A small masked image model, trained from scratch.
Model: 48-pixel images, arch coatnet, widths [48, 96, 192].
Rows from block 12 of a small masked image model, named by matrix and row number. Rows with one number belong to one neuron. Each number is 128 + 32 x the weight over its row's rms, rounded and kept within 0 to 255. All counts start at 0. Numbers have three digits each. After the name is the row's rms in percent of the matrix's.
After each neuron's rows are labels from the 100 images, of 14976, where the neuron reaches its highest value: "colour at peak" is the nearest of a few named colours to the mean colour under the peak. Only what is clearly more common there than usual is listed. The data: simulated grey scan slices of phantoms with and without marks. In brackets: how many of the 100.
# fc1: MLP up (model.blocks.12.mlp.fc1.weight, 768x192), inputs 144-191
# fc2: MLP down (model.blocks.12.mlp.fc2.weight, 192x768, transposed), outputs 144-191

fc1.582 099:073096154103121105110211149089161136145191052059174170136106155106175110119136143108098113119086093164059101105183118110147119157114158162107145
fc2.582 111:170165146130083117106147143100106083144123123114075159164134125076112111148105141088136200145168143148151126131100168170115158079091117158185139
colour at peak: white (56)

fc1.623 098:061151111162111124124080161117179152143160120136178123134151143097121136161173147078122044142124051160105105190109170139140107135107139142156124
fc2.623 117:150096169148179132108105092155117103103114119117098126093092143163149104123116133154100180086166182090150127072184126103075138094125151142099132
colour at peak: grey (86)

fc1.66 100:100074138167183140131079132098090123115130137101095111122147150097138139138151135156136119140100119098144110104129098077143151191126184050087146
fc2.66 089:132130051105076127123156147153144089145152099135141137165111140184113125185122111098086155092186134160137106129124159247096151086089095181160126
colour at peak: grey (99)

fc1.521 093:154144149101052072138147141139155173115112155113154143079110119128124154139091103088105149144151097172098086078157109166094148119115139116202228
fc2.521 121:108094141145106215116071126070087097100130058113094127123125130080100113150119179157174102085127166141100174112068110083070081070128139167149114
colour at peak: grey (100)

fc1.414 108:093170146086198137120098164107114115145173119190099129128155144112138107093133127149155142118092104176162114094150093159089125144105168084150109
fc2.414 091:148195113218057122129161100162152116100111154102123156159113112172150127143098114074120141170149097056087124180124126078175167144114065176140158
colour at peak: white (27)

fc1.736 099:159147105158127080127191125116159171083139129117151171071131131152152203068131146148098147106090169113122175106107180194144090148075175116162128
fc2.736 091:145088112128067138086149185107104118160076124196120145176161157070121086158133127110116118149148120118142091138178106137120121114134098085151057
colour at peak: grey (90)

fc1.410 099:074140116134143155144109122076101129106113142140106082141116063142124086132134062115073152165117118140178164116157156172211122139102160124105160
fc2.410 088:186087136039075161135177111188116117139148162107124138101161102069148153125147104119181165102140143098121127093139116118164072154135098128134075
colour at peak: grey (100)

fc1.524 106:076164163097201162129079118169086165113083090122186094184167080140086174098143134142093133114158117131120096051142109116103107113085155092097171
fc2.524 102:173110120152028070144161160123147096105150188122110141076112179168175121175103159098175128136087138148141105189042162152083126127133121149097073
colour at peak: white (35)

fc1.660 092:109151113078194140174144115150111181143162208073149104092137089123169136121115136128133074120153125124144122165192166093119140068135162113038201
fc2.660 129:094125128174065102101110147113107086083092083130143160188087178117089109147148153155091161162094123193125145149119076143137122148127087118198108
colour at peak: grey (93)

fc1.2 087:156137189121112103101182126154152174094152142136109153139131115139163080098109107115088152121123113116122081164076109101102141127121106145124083
fc2.2 094:089148058114173121118136132113103120157051125133134105109130133119076141160166217133150199120102104161107117093132137123128084137108147088151161
colour at peak: grey (94)

fc1.618 101:097113092138155117142087161108161079103150109128151106110142198084113146094117107166200121176125102078055068137080073117094112161114124152111121
fc2.618 093:128074144145119145136161052113152138082098113153124124150166097156167112150124164104063121096121154148141124071144125158122147147101137124174063
colour at peak: grey (99)

fc1.379 100:150130140109144167128087090105137086160147152117131166162120139110122129099102074150061097166067115123162104141080057118107119132148099127135173
fc2.379 087:091109126143098080197100105126108126096087151089131098070115115155164183114137153136146080075198131108117179118142218083142116125108153083136108
colour at peak: black (93)

fc1.14 109:110144119110118147166171082137134088118136089070039185112154083110150100113124188141128131087163133114094101157161078138138151083187162153109140
fc2.14 114:151114177151100134116097145114135154115187178149210070141132164147102143136124027127111142193102088136142142109130151121123105149086111172108100
colour at peak: grey (85)

fc1.82 095:102138078161039128148130146132155148129150121101151125067093097131114162155129129155091163214105069106132155115094158153113153153109154132076075
fc2.82 098:139111186122143128137098114128102079136114119143171124181144130085111054133144082094121110082140180102132101119155070127150095130108137111196192
colour at peak: grey (87)

fc1.765 101:088098151154162141154136099171167151116126117119141065125065115149137121154163106091101109120144130165120130104153095097172118138109190123107138
fc2.765 103:170134146121103097110149189149112132114118116072150134140147077086129120127124144154145133123090118132159085158122126136131179141186083159190121
colour at peak: grey (100)

fc1.324 103:063179179150136073147076188141125075132110142098091113140119107147161067095156083126129108128113141181115125141137072138160113162135140147134105
fc2.324 093:119102107091152184119194113077104147133117135077103133153119130092110161147077204142152137049123157103088122136095205159143120130090104133150129
colour at peak: white (47)

fc1.273 112:125138141120165106077108146150132119170108133109076140156091125117143117166163143127166130128130067150127118147085159082132127166136175130148162
fc2.273 087:188133158132121106199123102087100137089128087111162102124186132111150119107112111109101124094113092095051142102105129120131106096150093175090129
colour at peak: black (100)

fc1.39 112:123103061104114176127112196053162098148169117101108125132162139144091089063136153125139097150131118146141126132122100161121125184085195087209190
fc2.39 120:110145158113160069129139081184153166084072114135120094094132134105136169136122124169134173119118131094115121165098132164144109055146078155095100
colour at peak: grey (98)

fc1.473 109:074135116150173109119115152081108143173102091109114128148140133160059152173118125129095141143107113138103097115194173134111084110139139079191136
fc2.473 093:132123148170094121191148088198148122098130108105143117163094156115171093058147127115155090110154145143162130131036126119127126129155123170066139
colour at peak: grey (78)

fc1.252 102:104088113108120065088101112103123197149104125183158115154149148172150105070167125119199165047107096066129130090106091140138114134135100115070108
fc2.252 104:129126155139110120215094143158159117114114112104105093113063137130109173134150210137137095143118147160091125088109125193091096126141171168139128
colour at peak: grey (98)

fc1.327 112:083125180223120133091127120133100083140088178167138153192156119146178105102105160137084145141159095140165159074153113089134168146100105107093113
fc2.327 103:080135172120173162125127110139135151118115134139190136176114160108124100182151130132113048164147129025157150123143096167112055120127087121193147
colour at peak: grey (75)

fc1.295 112:112129173091172132101109164210110123123103142147096133142049071102155117132135175086116140125118147144135091116112106112107151150175132118155089
fc2.295 094:126194174170082149155091112141180162060151061103117148104101148117112141113143146146119149087168157092135117171115109125119104123142114082120141
colour at peak: white (36)

fc1.317 096:035096166156159095071166158069123122139149090122113119149086051086152095150153084146054104083137139105113108100115117160136089119161137151131128
fc2.317 088:163104140134112096082086128181105147083132130166137148130172112140184114116103172160171159178100174148156162172149107123127170068122134177089155
colour at peak: white (39)

fc1.670 101:056075108098177121122163101165123189102107117122094104115095153075122144116132104146139120145132084179119166103180143109181084145065117095105140
fc2.670 103:195172123128064083140126116131136071172133137175181148189166079160096115112175140105071119134094171077115068139060109103061174130192159147162138
colour at peak: grey (98)

fc1.514 100:075146112115205151126094127143085159129098117126107097179118159147116157171161165142123124159092147152092162140156148159119066168102129121110128
fc2.514 093:162140063084127133120181133173155137156152155120132105122146132103184100135077116172122173094174125153140109150079117126092166088150125145098098
colour at peak: white (53)

fc1.621 111:147169097110129165152113133124181061119123063112103152124136046120096172169096165164080121089101086165162117170095141149127114072084139155114125
fc2.621 103:099122185174146102168132131141135155128122183095105116160135165105137103152085046126114121165097154075111140091150099111157089210180148114120120
colour at peak: grey (73)

fc1.193 097:088156172125172114127147144110133177109177137177142119110138124140143115108107130157136204068201111116114162108089094099093203090124135098141102
fc2.193 104:137145110094091098145141109142132074134104112069129146118120103133151142117082139156126098178130129119178087153187144140156163154123139159156120
colour at peak: grey (99)

fc1.36 100:113177121148105146095104149160137138112123146103113148109095166182090113123111144121140110138139075177128079125160101157129090196128132176063076
fc2.36 100:153095123082106106158091095055151127122171105120177138112156088078134135146135104125100114106074152087138160129133167080111183053145134136158141
colour at peak: black (88)

fc1.431 091:153146124135132080125125143095127136102106115123083139102103147072137165129159169152033063136162118147064168139086160183098127100119173164124138
fc2.431 092:095160126173125143153144135066170145116117105147121143165109122166159073112083113137131181155173104113166139093105096132118143157127134113150168
colour at peak: white (40)

fc1.30 098:131106146132158174136143099127137132105061116177093167154119089107123102072106201173120103100118145133110110149127150118175194134129137140131114
fc2.30 108:106120093163139064127077098141126085167190141115131099129105161159079154166156093131174146185176089103108063118123093160124093135122172104133121
colour at peak: grey (95)

fc1.208 101:050153107114110130136106095101107151161164216106117114065135107132132157145186079147169129130111078139134124150116116167158141099157141136136124
fc2.208 077:139096166163139091094110119136140103070153061121115142184135131124099089126064120125049166125114138148140106094085116126081110129112146151147144
colour at peak: grey (81)

fc1.274 112:107160099112119135093116178140130165142098153121131089134140094128103115160098074048122108105167126152135104101160106142182111136106138139136128
fc2.274 115:134140137100140051142141099174140084133101117173114177106095162093089120109125096145139128160133166104132122169117164122081142164127129140114132
colour at peak: grey (99)

fc1.87 085:128112114074114133089097162060191139083142110128129106170122122165115092127113153130125107137072122149107146186180178175128094134087123138114157
fc2.87 106:079199096181128104149148071141099083142153116099131149157096167095105157154136094128082134154123115107125106145158132128151164128144142118141120
colour at peak: black (100)

fc1.409 111:109188093141151144129067144121129141113118098161150126119194069146149109096157077105122180114122142106152089104130164115117165099146159093120139
fc2.409 099:128069127146143070156190114094163099109121139107126134082123127148128141127101191175148082141173076101113163177124081141162154100150103136109121
colour at peak: grey (95)

fc1.600 102:090152125081117081137093077169085089102116133095148136110132189166140120099122156134154146081063136082129112157148136116126154098142189134127086
fc2.600 100:156081187116121152128174137103090067153155131188145110099124105174081064140146088140070171129095111118156150080109089091098095152150120117171108
colour at peak: grey (96)

fc1.629 097:165133120135131152080122121120164124155144153131037093155130188144140171154097138139129154118074119128111113089047125083133133127068139145187105
fc2.629 083:125158129145098129137104113162091153109098101112178148112141050108116137075137175093117125099176177112146174137131101188088087135188149090113136
colour at peak: grey (98)

fc1.507 096:093110163144106101136094166194126131094108109166069178150054139164150094115163178173095160118153083063073125161178090054072155161131133114109120
fc2.507 076:138169052133094182105156125129185122166074157117135062073125101120122166166114145138131082110112170148054104113144130173110130104133107093212149
colour at peak: white (38)

fc1.566 105:167074102162119116150078115081148125110053112134098079150150134154127139148169155179116110111157189134085136148124129125091161196104137141150123
fc2.566 081:057120155150105104098193143103104166159162156153074136081160140121146112178109194105121134143149067090133120167079093144155092105153131119107071
colour at peak: grey (91)

fc1.597 100:101098166147115165097138132109147099132157101114110121185185120138151058111177110181132107114142124163143138145152131157141147117110116109077189
fc2.597 102:154155099113096128183109109139113142149145153123158131099124172108135150156063168101168172079070151084127147096122123107117137100151158126181090
colour at peak: grey (93)

fc1.254 096:067160122120142172080119141076133178137134109141119160142062107142130157118111086119079138173191142139099114125107133094049141110116142082118117
fc2.254 083:162107106191107115145151131163150121116156161160097061133161143126148127149166143126148125104119135155165113155128149147178061140050105132141142
colour at peak: grey (98)